Rows from block 2 of the audio encoder of a small contrastive audio-text model, named by matrix and row number. Rows with one number belong to one neuron. Each number is 128 + 32 x the weight over its row's rms, rounded and kept within 0 to 255. All counts start at 0. Numbers have three digits each.
After each neuron's rows are labels from the 100 clips, of 14848, where the neuron reaches its highest value: "responds to" is what is common among them. Only what is clearly more common there than usual is listed. The data: notes from a synthesiser with random patches. In brackets: how many of the 100.
# fc1: MLP up (encoder.blocks.2.mlp.fc1.weight, 480x80), inputs 0-79
# fc2: MLP down (encoder.blocks.2.mlp.fc2.weight, 80x480, transposed), outputs 0-79

fc1.362:199151135116121125152143136071120145137135127124121122095124163105125118116200061107081135097108122152070144146141102107106096134062157151177078155200061112139156155104129092119145232131113152123127104146169164143138172105131130148100123077
fc2.362:132169065130123179153089152078171120121176103129151106165094130151095179113113157091177127162129079140073175089100191150113139138130091104164120109089092105169109095146116115108174152140138130217102135117140108180156140127127162191150103162
responds to: resonance (40); hard sync (35)

fc1.25:097136109133140096190092124138115158111102106046115137126147165207144112128099155185141199159094157119162128086119133138164145140116167065126142130120083096177139089097150151145064131191133105108133152108135110116169092145130083131206152153
fc2.25:146138128100125094074128131152123084122123163065137106138165106157119027147152128127154148115132132068126101126095078164087094132096192158135125182137127161058170114174143101141096167118176152100096186102115132100157106119160112059124116154
responds to: gate (57); inharmonic FM (27)

fc1.240:143143210045127141139158115142049125094155129124172124087080102155128139135119176129134098188108120086099094094125068094114131133130108125074160108155120105128103145116132143190138118155088075189144117101117080111146161163062122140093160124
fc2.240:184131066064101142128075172092155117114108105158109125141121087180106117153162155157092146092072168143074096150201124143146144187182147144117149116129103091141122094084161137159141131125140146169134125041127107113150064141160099125096121123
responds to: pitch class: C (38); narrow pulse (29)

fc1.76:104105120156128106138109174109137090149159141107114159095121145114070152205105100108070138084121126150130183099035105147134102132130034146122077130134155099147145237115148115130084104132137152123116108149123138130091151112153128170104125082
fc2.76:116146150136059125181100109148148127107176114134123145104113132148138149183103164147116144255126150140121124112118133165119160171094148163115081128141160133127154171155171136125161086118146089179099179136098146159147096141182157104140118166
responds to: resonance (61); drive (54); filter closing (53); oscillator: saw (25)

fc1.473:158065158156100160161083104135129123151103150094108243147105149141151139114122086048083100129093114094132094135203101145099143156128113122126087129138154130114127124090119120148122136143100108133079183091192121134139115053085135124094157104
fc2.473:169128091088123132116181139102096117174160114147175130146169074075153160133126132120183110129107155113107141112135185123134154146134080143119097121178171123122182115255133092138146138133162129105105112167131113073115172161163099069147120116
responds to: pitch class: G# (39); square (30)

fc1.51:127095108195106111103124134118138144111122167161122048130173167120161097135181171127122148096057136114161179096116177154110128130134168116144112050173089129128170080110146168152109132140154148179093082088151160126106189108086142127145177109
fc2.51:101159172144120172124144139124180068158140144114090088083096123124147158136112101114153122181126157105109089158174137132155146165142073150085113089162101043091148107150090127114114148153046197139072108108161108163110142118123127148061159137
responds to: bass register (67); filter wobble (60)

fc1.403:115096148108110197094048134189145158067116127082155107116169098071180182141146041148123148193123145142167096137120119148127151108087106158135168065136090096135163127119173103141106137140143122118087143113107118147108111085172153104104128141
fc2.403:170083110213125150137144137160161109127089131097122175095124133136085098157152050102110139122106101126191131085150202103115109108158115121202124152148181117113127146108095092092157088078155162127135098145141145099165098131126104172203116146
responds to: bass register (72); drive (51); square (33)

fc1.452:142130138212130131108176135148074099142090108104128142138141096133169111146087143127142163102128144111156158121071122138163121158134140242118186179119104125159090167191147123091103118131106168122052117132113141065101146128153099170104161152
fc2.452:061108102167092143154101098105111167097128117094115185085085126148101160136074124107128159197069162116123100127097129157105208171193088161163133100145189062134112115113152154127147115166147102151149070134138104130115089108100138100138148115
responds to: glide (59); triangle (39)

fc1.251:169094119157193147080145084129095148189104093121138086114092128099206180138091070100111142068126123086079100113149155124129217110128112145138131089156146130143129111105117075112111145136129163113177116144143064089165083104090114139107138118
fc2.251:098157074038096098111104166119117131123155109107172158101102112111078131138167140186111107142197034108148157183125140134159098140112112136146127085114100176162111130137149141175112201139095107115115146125137097153065148127084112097087143132
responds to: high-pass (56); resonance (44); hard sync (30)

fc1.356:125120134038134081113118142186123159123131138115122141067137152161124176177161136110163140146131082155120114090133143127178215097124071121096133095149182137130152124130114092055152125125118112128102096103136056090101072151152122139190146090
fc2.356:141084153192156148137130180077124102123093162113125133201114182162101120149132117097150127164134158126099130153143103186096138159115134119141125163110098151115139155168144151070144126130088157128165114108095157133131092204240096172146074127
responds to: harmonic FM (28)

fc1.69:118101120153127155140113157123187139112118155162114168115180145129152146151068113165147092128125133098130116168107126068129078144090069078096113131131133145113094167165167106135114163133189175115072161126127162071106157031106118150127171059
fc2.69:135163058103138071107140136148126091137119095127176109104149057156141149143041136101150110153168160158076110132136125112152159059070167134122160141138171104090118167130157143114124146096120104120119123140193116094149141151159064164152178185
responds to: resonance (34); detuned saws (25); oscillator: narrow pulse (25)

fc1.112:152137140126081098096067180130112193110133143109133086135126175107143107159127153147091112141080128127074093197105058161141155105096158078092130089095151116091094142126121128154145120106101126124156108131143130132112067092199068173084108184
fc2.112:084115140141119152101178127077144156085159190142101095105122185145156141103117162051160131065119167180115075135131087132101141119158128084093151176127173171103067155110119152193129131165105144134079164128131096152114174113167141153154137090
responds to: gate (53); pitch class: E (30); square (28); oscillator: triangle (27)

fc1.430:144133167108129095101086171080083140090170143093099163148062099123076173142122157113132108132094118141164142141157129062070084140162139133149120163127096118119083178119137123097115134167070156097115146133112134076064166182142128083198093126
fc2.430:160202116129119148095136116072172114129077104102140183200127116207068151097125114178108152119107144114131171135085124092123171156156134120138143109117124153155164112105140082153100118098153078093119187118098094178097157111079116176158098092
responds to: swell (54); notch (42)

fc1.411:195115142140124135111089101119167123115103118157079156093131076113122044136102101098140102088100165113100127126131092131120092172143146164082147167140117093096101114165144117134166132119076116150086225119094133166194150058148081137094129105
fc2.411:137109083102183110131088176134178067097112118138155153127172113065129145136082158149118128119170139175123128123144166030157138104151070099165127092159073141128095124118141156134124117147112159137107031124080131141121130095076132069139126128
responds to: vibrato (67); glide (45); triangle (29)

fc1.404:173098148072114124169100186179163088132083157099127112175141141063137158126090151147139123120122127147124138128146161106098084098186149166098119095127130116116069122157088105123061115147152128145117098171139148091151226161069165110139145082
fc2.404:164093146139149099184153145133110190115147178172111124128132036147149072095130089123130141137170129136150113167075131158084168146106118139102132096131110190094163151116147172163165138038129125113103144069174105112102160118124167089145128172
responds to: square (37); triangle (35); pitch class: D (31); pitch class: G (28)

fc1.129:137097131154198107108113116124130151095119140113145113132153117162104192127149017108103116153159167138121107095138131165165149107052145087121109074155092107148109152153156092068103112120148129129175137115081110095107108191062147126170144079
fc2.129:161157128128117100141083124103171139120162127126126070064092156091162103150084193094099095123222113137135153108118154110123128167139127138129135153159132114156131087108130164109093162159096148142078162107074062176092206145125088129130124070
responds to: swell (51)

fc1.457:163084122151144147105094106133127090112138144128146144097159178130119128113129141091096138074081093139108067149142207133113110111080141127054141112079140132142090153102140101101157126158115166150182077150055086129161144131151115140111233092
fc2.457:184143149123102070083143161156118103123157135156140118192110189138129109142140133195186129149138098081135154118124173133163139145100214075102084091130145115197122163155157128116081090119137118064142177109142181089140123136110169160130138123
responds to: vibrato (72); swell (56); glide (51); square (38)

fc1.363:141057182103126104141114151104167141122104204114092126116104061179130153113152094029163117145114143120118083118135177153092118127112125145133112066081149094109098089152127091128076138124097127129104160168138121153140100119207069114149118128
fc2.363:198145142164137188143164118123096105141086173124167080118142104111126181106150144178171098105111090114104158182107133160106136117146116132146156144150126143126178179174119166138132114094168184187182109076161194135156186070148119143139116120
responds to: pitch class: G# (43); triangle (34); harmonic FM (25)

fc1.64:178101118157101146109105135095122097216116135097083142107131093119109173098113187216130123141159120188158122131136129131158143129082077137102120129077107113098103102076128081111136095168121121188098141114158106102067133095130156063114146079
fc2.64:142171094146108194124098191095151099115138086108061121140146141135123176128107129154219141054117138125115077118113142106163115109128132120126114134115155130100136077130094138116165113110140157074146165153196085174149122154070081053138139122
responds to: filter wobble (63); pluck (51); resonance (40)

fc1.226:074136121143133176131111092117128123133133117129104110177095124179119129168141111105119122109126085104096108118090118117144189171116109131117105111186099135105090096085172068102093179173094116128207074113190170113056122116131074157188104151
fc2.226:116131091124137153085155137165068075133177124100130135092143077120141159172155133151188219131135121164129102106129126117117132149038084139110104123150122147098082138140159162109131164158216140115109134136179169168067115117118169118135141170
responds to: high-pass (73); resonance (41); noise (38)

fc1.242:186107113140097111095174111105153183100155083143139151111129164084148101135096063181048126158149172160099073134187085077149136158202129166084148116132146152131113123092096153091114146127094129098144113159112132101061101156126161113147131114
fc2.242:108164196096093110127141131143148104123151122109115141075164151118158153122115171110110110030095111110144133109176149106102146095139189122179154130099119128155080155150196081126100126103146073178092090140153142124131173202111097172136179145
responds to: inharmonic FM (28)

fc1.130:207100151091148111096160161106168091132117147104154163147187123128141135182135142127139158069100114138125110137026116123166142074123089133126200091126118084136180096189162107129133114087122143159162123135136161112061120118118144142071097122
fc2.130:117102088126121147191146171121149068155132169137110160116101140126086108127136125132125173185138137092078140121181095104152205128165069102176141133156128156086117167149155133168132170115150141019170185122149136138089100143133165154132104111
responds to: swell (54); filter wobble (50)

fc1.168:120180162092143086102150123136140107107151126118107142097093060098118091097134170135135096116111060133138075089144137142082158127097156152119111105151171107097130147106106044118070165134159092197167098103103143050142131142104187127142073144
fc2.168:107083187133101131175162183133162132123122129156098086162204107130101078092168113104182110193147134105162168126151075077147174113083133154087113128078115141111094186134140097133113162092134166154108154114129104139135171140133176122101139061
responds to: tremolo (62)

fc1.448:114148158134162135169164127106130156098112029086113134143163121164076162118116100124192133172120083184127120067131117177172149154107126061200139135138124130093149111113175158060074141121132094110130097091122130110132150174150162123124121169
fc2.448:164144215059093140144102158160160104127145069100110108114136152108175080076156102162168179135163122069131129121130104168099104124141160180212115118129137180155188107163100109107143165130126175094141131102101131177140159135141127123112095128
responds to: harmonic FM (28)

fc1.364:105135137158136156195176129162157182092137156150086176140135119139135123109135100105164193062103128066157101109151147153140115124101115128097123065144135167109156188104160121085146120130099129154182127104099073156156100168196081144172176109
fc2.364:131208153187135112171114105152140133149073160092132175108095093133138094145145128169149193106124148060121090166122139135125167101138143046088135099080096117123153115146119124158120144110131099090091168149093184081073125123186140116126079154
responds to: high-pass (48)

fc1.83:146082150120103129108130121123171104130147122098147142118130137098118106162105148123104130144119109113086033138146157067151095072127106156108191072072089145129170072133131176118157136170173126102146113156126175179027094115093099160109113125
fc2.83:122097117121128143136132187073170047163113114119081173120138140116155163131171143181117127035155144121120130123189133082103177094132121112127146149165132158139115185141109172174163165119141167181109085149157153088134074134113061130134131145
responds to: vibrato (54)

fc1.315:145118124145133114142090111117122166140108195116136020140052158112185143153129111132086141119099090132164167128136182175149094113118119177106154082141154147098119091099114154111133140117113180091133082129193145130157152126107094168201088156
fc2.315:141157083123096143069138159120202128112169106132061153141095138101084110108099116082108159101120111184152105102143140115215153177183122117097142114154133120099092105156053169171138125116074101111098095105122115123087132178130098158116120077
responds to: tremolo (54); high-pass (43); resonance (41); filter: band-pass (40)

fc1.440:126130088135140170183117080130164155154124105101126114121097170193142068111119121108083116131083078109164151129140168087138129158163125089126058141170117106085139112128113174121092147161175150116120060080114118034123157098134142196136155125
fc2.440:178139140110134102150186105097145126134101143191134122095157180099110114066153131200117119173131133165126070137111119130110162109208109150120153116124167145168111132159186188092212115082156100071145136129170110158118126104090107164116124132
responds to: gate (50); glide (49)

fc1.325:105166132121111117141120117153155133098149088145176132137181146127126119044113126115119140088147162107134167083153111125129127119124064132093115108178094161112097032099067127170115163148124042117154110144134124164171146048104165108118109080
fc2.325:127035135154150155106141101114146106100132147119135128152126115124141107073121120120100114133108132115161195151157131105134126101205136117133127038136065128127107010127101111078117148108086117034118137130125103117136131156126176138101142146
responds to: resonance (65)

fc1.285:159152104131145172066120125142142156097133145132140128123095134106102057140116107132157125171130145010156111122093117161118162136119108131150124152122122113166101127081070104151114057159121110153127184171112140094117189199112144133151146208
fc2.285:163078124105091150145111151135179133087134116101113131178118170094173100128086113108080155103166132198092147133170045188093121123168119156101130102103142178155142096093190153093112173169096099109120162087079122136119079165132114112101153128
responds to: triangle (29)

fc1.190:119120161147129127099138096101129138116144191145179130110138063109099120157110085143065129179132183160176193127083110062158102119093162079108140077166131128113167126148152070158078086157142141116122066104129157160124182129142101130174120089
fc2.190:116160092176056083147141151124124102086174079098164154107101112153179095160082075106150059081147184089115151096112094077173150121127113160133139141148157146084168144138089126074102104138115100090128112136130058144078106153113099116155125125
responds to: bass register (88); low-pass (49)

fc1.447:152108134133088124149139148100169160136088217095074134138107055185174157111159091068122115128152134131137102134101147112065127104127135153169123081065171088124129072131115114165100142144104081110120107140154114129137085127157064061148109153
fc2.447:168120138150151183152153122128083134108141162114136086165131099098118180079139116181156102108097096092134135133142110168140076109106153153159124181167108109106161164207073140126141134132120162202188121087135155128209161074093119169146130112
responds to: pitch class: G# (36); pitch class: G (30); triangle (29); square (29)

fc1.154:150144155105149128098164142119136074119101109127118159112131119105096123097135135110146130111137142123140137123060091189151133138126110114161255122132101111105147091099151082113101105094141157156131137123123100156107149154140098139130081149
fc2.154:108119119127114140219128104144144144140162149169158130150162086121094130071126106091138113089126159171131097165165093107168223118122097173134105177141158130079138136156096064142149147167140097103201193129122149126081150136083112153107123152
responds to: gate (53)

fc1.42:157137117108133124166107054117134153146075148111121151130061144114169116085149131111081098206101098100070201101152108117084092096144131122118048116131129145153087131154131142120122118153174142111094114065105129108176110170145128136150212119
fc2.42:148145138119121137204141096094156108107136097164146105073128133140072156120098091121115122232114148137117118124127137165139192137150076113139183112127126147146149143161125169123135136128118042056156168110129075086077138116116077111077158111
responds to: gate (56); inharmonic FM (29)

fc1.188:130101217144171154133103102179127124131126150135052064119110175112173122108075034084135135125143141152136113144141095117067167095112126117126141106144127149114107132149153117191112103121125142132121072122111087149150186135039106112121141102
fc2.188:156125101141197125155050112096112139132134133157145133106096111135157132135130129109053116139201099134095165139119109152139064146144150140093133121132134118150099121093128144208126106124091174107175151064097158040101138082135133149193092096
responds to: hard sync (28)

fc1.358:186135148198117105145125105143119117113064115176134155151129153122100097095093106180109088122136116147114158097156131139153119171095103163165138180165111153100125124156051065117112124124108131127128152146162117149138083100153000128143089157
fc2.358:111124181142120167135150187094161088142119084146188159130128122163197114149136149158136159093118063139163171112107134134091168108139129090102114154124129051144139125114024117134100094135118172078084129108098158167150123098093176128085113117
responds to: swell (84)

fc1.385:138082153168120133102158127145208133093086127143144169059170119111097125081104146127075111149101112145172094125192085104118176144130112160130008138119101120136141210079125175126134100126155158137157121122103138120125138123134126167158130154
fc2.385:102146184100109116045113054163119181146121135172138122069142082087165143189131113089123134090113165161118150132115136164151170142087126152092133198108161099127100074158152069072123136092119090126131153138099114121134138152135147113056143130
responds to: resonance (71); filter opening (49); high-pass (49)

fc1.469:178131114107136134106090149152063137166013131089087154173138129102144130147129137156129160137116073095137152094094136162072142121106125093135163134105187151135139161139098116071115101161162164111118068095135127118104166132150112122039170123
fc2.469:097124105132138086157054105159148101183152151077108109089044190136123153138180086154128086152087138140155108137160131184143124144140173111152113123089097145184131089131140130084163124154125108077163108161130174120106163140117107135072118200
responds to: high-pass (43); square (27); pitch class: E (27)

fc1.443:183129137122139133122143130132172136102113114140160122119186092128111113121142114136130177087079162133096196112035100172150150112124056157107073124182142164128095031172100128141147158171159094149140126133117116160184104131111144111090108091
fc2.443:124108078115117146168135124126173172145074077151102139113116131139113146105116154121118110211116123159078169076118137116112146155109100160130174123100116069118078050107159102121141165114099080106110161143113119189183134100146170107104046174
responds to: filter wobble (82); resonance (67)

fc1.402:080113122140129133112113119144173071076103143143168170121113083138087124154099157112090140113183108183108092105116099129157138102086116127140096096108107192139163132101145122140115099189083198160066145168146130108131137193068110206107124151
fc2.402:145099105057182204127149190104143113072109141111122125078083090147174092188119166160056139114125165125123155081185166116096126117150130125144130157167136177118158175123121098124145109167165144122114105138137147156181107122098084169128144085
responds to: harmonic FM (30); inharmonic FM (28)

fc1.241:130101156093120173115103170089129141178089070088138147123159092143148098143230107139132115163125116141113160161134095130104100135088124130069134099110157067152102078088121082145149111149195161110075089124119162158080098126125112116143126203
fc2.241:104075143186114170143128147087140130092110126083121118114160145087090119139178123111091099091112130096149145087144145164089148112101136122151127197189064085107151147117096120154113141114044105173094149178160158144118086112193066140170138115
responds to: triangle (46); square (32)

fc1.136:155165178028153198109148145151104129090136173140147123089118151223139094118086169077125118118116111132109108122143079110076148117125088125115150104127153153138134113085132150189110113200150135136133124102165113145125128140050138121084162112
fc2.136:229135077101139112104156173121109098166146104197137099149113121120104133116139103216108129093110111170067134167171091179102123134133131145152127144118161091130139136164136148128122121124149125095187152103167097061158090163191116157099152147
responds to: pitch class: C (36)

fc1.59:169117145196107143124079194158126114104195150097167081139127099104143121076133112165128142158115101153147127093142143068109128120128172119093090129115144176146171131079055094090119073149149161134093094153141105122094145179133123201097122173
fc2.59:116146171131107138097141085195171103119145104155076129136142129112129112198128138087097130120131154113139118055095136103128077053137165106137143180067113074114130115160151105133159080165127135077150165179115098129124098170108087161163147056
responds to: square (29); pitch class: B (29); triangle (28)

fc1.366:156119121139142165086174099108180184117132141150167179134155126132114166177148159165147133215125156158059128115116107133137140122118131173107104135155122136132152104134166133081076075167061095132064140110126154139184134191132091146073099156
fc2.366:124156144165108124167107146074161131139071097099126159079114171140167107138099125119125149147174115112144106081153146112109119138180200126169178143103177120132167164101170113050115109100149100234133101174157131147163125116114108150082107089
responds to: bass register (95); tremolo (52); triangle (35)

fc1.374:097176104131127093159076085146148073138157126054117175098186137133142169161122084165142063211141137116095112108092148133118155105123122103163127129156150133140111082054095117137103127125125117170119095138075173085114146111156184164166100152
fc2.374:104116133146094140137103138174130154112117129070126125116118155097156138173114131149132186062106112100139099114156169158129138093096146149143147207151085137072143145167061086127157121132088169009081116145100106101143148183128123144103103154
responds to: filter wobble (75); resonance (51)

fc1.254:108121114155153192110178144169145187136072166120093137117113118165112129128110138113125182122095151121149072127077149071139127131137091163102130143101120128141130159068183115161150174150122097123235096097164114112147139197130063097138146146
fc2.254:113141113079178137101141131160076116119085110092128187147123117093162179155111159151108142101101149109117108140149135148149099052066150102094104103058082150129086169174116197154135135135159137132114160068076144101107180161125167108103177114
responds to: high-pass (70); noise (46); resonance (44)

fc1.310:147181159129149100123138117151199087145079131110108171110151111127064120034129155078136098070132150141136084179153124121155100134159090147171157124091079147148113149119128177120167131119142130149130099138138152212058120169153156137131082129
fc2.310:102140085133128149179128137133199106094127129064122191161143152167125193138097119145075122013179147107121150087110166117094146114126148069144117118182149140162126089149099125152138093153200151119094165122125152112137112136142131130167093117
responds to: filter wobble (63); resonance (37)

fc1.418:110125181159221073138094123059131121074154111106093175121121126126088111102116125147117161113116108110128157080136103122184176123159114097176115097148108181122132141139169133167111155141138135130125094132090144129161193087027120148164161152
fc2.418:073150202132181102131117127166131137101194159135108149079142105185175113097093078093109136127143119114107136124091083098119119122151149175165116079185168168143082128119159169159134136142116145124132108148059120095114141038175114090108119115
responds to: hard sync (58); drive (58)

fc1.389:126123153128104176104119128082124099103138060146140118103139156121156148128134042126133144123115125167140109116113148101079087082139128136177118068137122089089092151151121110106106137137144146148208236091143091119152146133235121119143148114
fc2.389:149136126228115092145194167097102147149119120162149129170131156179074086132141085160134142154129133174088152175144141126112111098147168107162096181136105096105071126138108090080147058104174126135136140101119151156176124125125125141208155107
responds to: hard sync (29)

fc1.82:155080087119123154082172063130158145174107090157148116068115150046153113161151198126068098100088092101057177095136099110118109122103132143072116117157103122127156161117114118092095170116075139121085101125141062109126120142132127143102128137
fc2.82:115158131170116150144108137154127102155043150165122102139125155091148164169130199151097109144069105129157113154104175113076177105117166111118132157163116096096174138118178161137121098120164077192067093127175145175156120159078095141133087109
responds to: tremolo (66); resonance (39); detuned saws (27)

fc1.431:160125145176168179125060143174118117182139099106133118115098119077128119131212106135165149128105150068179125080107164148138094132099108139184141167084139105134084156098096136153165092198086088162136141103135095087093089110128131148119133180
fc2.431:129107117119096052145121131158230126082109112120148113105070161125087137189164143147107091097087109153133087121122135200115125156101080156130150103180159108130131123138179159108131151117099070164102165145089135124154142122066091136151143186
responds to: pitch class: G# (26); detuned saws (25)

fc1.406:173190150140119138087101173112096179111054145084134136141164108156070138066161129143087151140139162167093115135158167139100094183155094167094110137168123123117133121148091142142128154194131164184131099169096174157064123174133092131101120149
fc2.406:119156144164220145122128125124105090122095120091121112112109087123140117153158125122112099050163113178180145125157140164145118066088066140126101185121112104137063125148099097141100132124115174192111203160105144142167151161172085144103156112
responds to: swell (67)

fc1.163:140132145145111123124162121133160143091167129125154172092161144124126149117068118189091159055046099154156115186064122128151115145084081196103138120146142106171105100150173157146071118126149142166099080101139098121124133189087161144092104147
fc2.163:066172095086069084170119140136141130142103107151112158088140132149131124109118189124114100158141098076132140105171170160152159107178098130113102122093127078169143104108161114131133177126163115010137127086147115173127120098126178103191159143
responds to: swell (51); detuned saws (36)

fc1.137:136080162097114129094123107143124096114182127074182139062169131112145135157082154119086079172140066110123126165110103096126150148127097104098157105116118171136164210078090108145178146063123186104117111135105158141089162134140068160139153144
fc2.137:118112124126127136121132129159136083125075110092061145108113101165131109172124131168145127141135170103125120127123097135135187116092169103153115206199149142046135203183117130190166113113139167186101145116154141070130077149088098109142142105
responds to: filter wobble (71); resonance (60)

fc1.162:133143120096138111115093078133136146120094117126127127126068118130144149069109129139076097201095077124070095087198119150126110104134131141150084136126133132136087120149088165134114124117183142143123134081072121137247097154137124125120212106
fc2.162:139085157136139125176130094086172080160119109171136140092114132123075129127109107127113167237126157135126090092112107150162198108143033108152146159170154124118157172134118152124120130137109093076168172113064079114112138143083124117106138122
responds to: gate (52)

fc1.126:164153109177075167090118104093105085089121075146119113091124132158106185135138137186136140158148167166116119085161139133152127125155097110186101164193151098131077142086090107150148116066153116160153122088108063097150201129100116087137164149
fc2.126:142187161107134129108132160099113132137179116148162150105134113147151099142113127136152160137120101071161109200095118131164162110132094169161120153131140093132120149085130133208115136107148177118029113071079097151130149119046149078075109099
responds to: high-pass (45)

fc1.276:134096124096125120142131215098142153114089165105102084157146142184140102088113138170162126132131155129095142124074104093109102126094154160064100133187152135097081079155101108134065135179122066153184168119110114061110167136109167117092139109
fc2.276:117146138126122140155130141169162157138070137145126139129132101178134168157101145102188126115140112109077085199061086111094184135065085103087106176143116108115106148123139130093110140069187155163080054114187108108144117136117112147152134078
responds to: gate (60)

fc1.259:141114099123122134070097196128151107116171116098116116113179118158149115227114123125093086005110210145108167134105130143105131131149117130097097124152134144116188168113175160123133121101201100090128127127081124112127111142122122143129128105
fc2.259:133129145129136115115098114133173130145106113132144124139113129068097138137109137115153139245146113110131157112140137175112153170125083084149128041137120142123214160127138132112152117082159096152123182123103111133116080126179233138181133131
responds to: tremolo (54); filter wobble (48)

fc1.216:176093128121167151131124133171176063108102114079066123102140100068132130059117123109150117114071123183097125128159093117158125123148182096116103138086138114077104146196186154116152157099084115115105134171130207157128133165175108107124152128
fc2.216:093188121147137169134088139109194071103120115102121136101146161077134193094092137130131115121115064109074112112114165073090168104144180131162086103115142128113116118135145083155140142147084106161082094172141143137095151070186159158184120169
responds to: vibrato (90); square (35)

fc1.44:087104169148109161156133084134167122158118086088126148149149145170045144108122128151139087149158143111160114122064132160141173132107117104176096163090172164106070121123098101070087173120154183150133100098140128117126107153119021092131115147
fc2.44:140071195162124132144115158129197097123145120091102094150160124150201124129108118162129125124135101104132134112206148165148125116113137049136112131147128168073147104182076116108118141119145202164107141135117136154104143081064147093048118117
responds to: tremolo (58)

fc1.105:088086155147158167123136088167176096088118127111151159158176068095137105061081138148124145150119177182162110113126067127106189104096056080104130094132125129139141153090112168116152106184129085161109164143167138096152174123114115125148117077
fc2.105:099088153114120173144146142142098097133089144077131067091082114141167092104132131129099054093101169137164174099176117077166113125108133187090100127144175133140145027199136106141141118135128144095164095102155125149172130144120119160167164117
responds to: bass register (64); low-pass (42)

fc1.284:138195175186143151142123162089102096158115174147119114109120057117114132121203108153101112143167169118115144049084169147143151080128100156094088131132142142063132137131128155117112044165081126072145138111088112114095153163123124135159093123
fc2.284:108139153143117107132160111116129114100186158125083108109135082121097084162142141148129135083178141190104115133102131104125139145199167224097149175112153152106202166130120158110140107177129146113120159121067067174133064158156087148149112116
responds to: bass register (58); gate (55); pitch class: E (26)

fc1.333:116200131143162091090117133144146091160153102098111158108091098122114172075143079107127149141097135095100111166190124111138090116184111099102113103073142083163079068025146094109090166144131119075143142152103147137108125147123069133126146156
fc2.333:132104122115055126112091122081122099137143051073147150165186144123117143111135119089177148159135156127145132130127169126085117132130100039148097165117113210124075143150138157163115144086124142173103144153126130097138167136173128112054081176
responds to: high-pass (50); resonance (37)

fc1.98:167148178137124152168115130116141112111124141186114095141061169143140158156122123127140114021132076113097118076146122117116152151076100094148124096137146178106146159099148078117144138133045115138172112081110151114082064183155104080137142117
fc2.98:137110130156148145099157183129176106175090112124130146077140140132167137157128111179098155118153129117139121126131171133134129095085176044114148117115148108139151239081162112116085195087136147087191160102144141101096102168112088109103148159
responds to: tremolo (67); pluck (64); triangle (29)

fc1.103:079186086128116186150093137167148133057131163100137187092081164120169114141175154114151120120132127103098133133171143120181159189094133109111120129160154154142114157165151091095104152154110168104157111141095071177068107093165093116194131115
fc2.103:158176109168199157147146123104116135129107155091139133150195120106179108165136129202140169157125119118104078163141115091158141085136122140121128172086151110123101231152043112107130084136155179177117119136112161116118110119114133167165090134
responds to: resonance (34)

fc1.332:154198134141129069181078134147079147093121151084094077131144177179147144111158112076123084101138155104134131122158205132144123135175143161147097165165134128091098107144095085197092125112117146117107168100070145183118155144138151163122138175
fc2.332:166120154150142170141145151104122082088073116072161085094110139080137104092169162125121083138138074174144166168149150068163107100148133152161128163186123138122117163180156146158089124079101163203119111128188119117198123120110112131117165101
responds to: glide (54)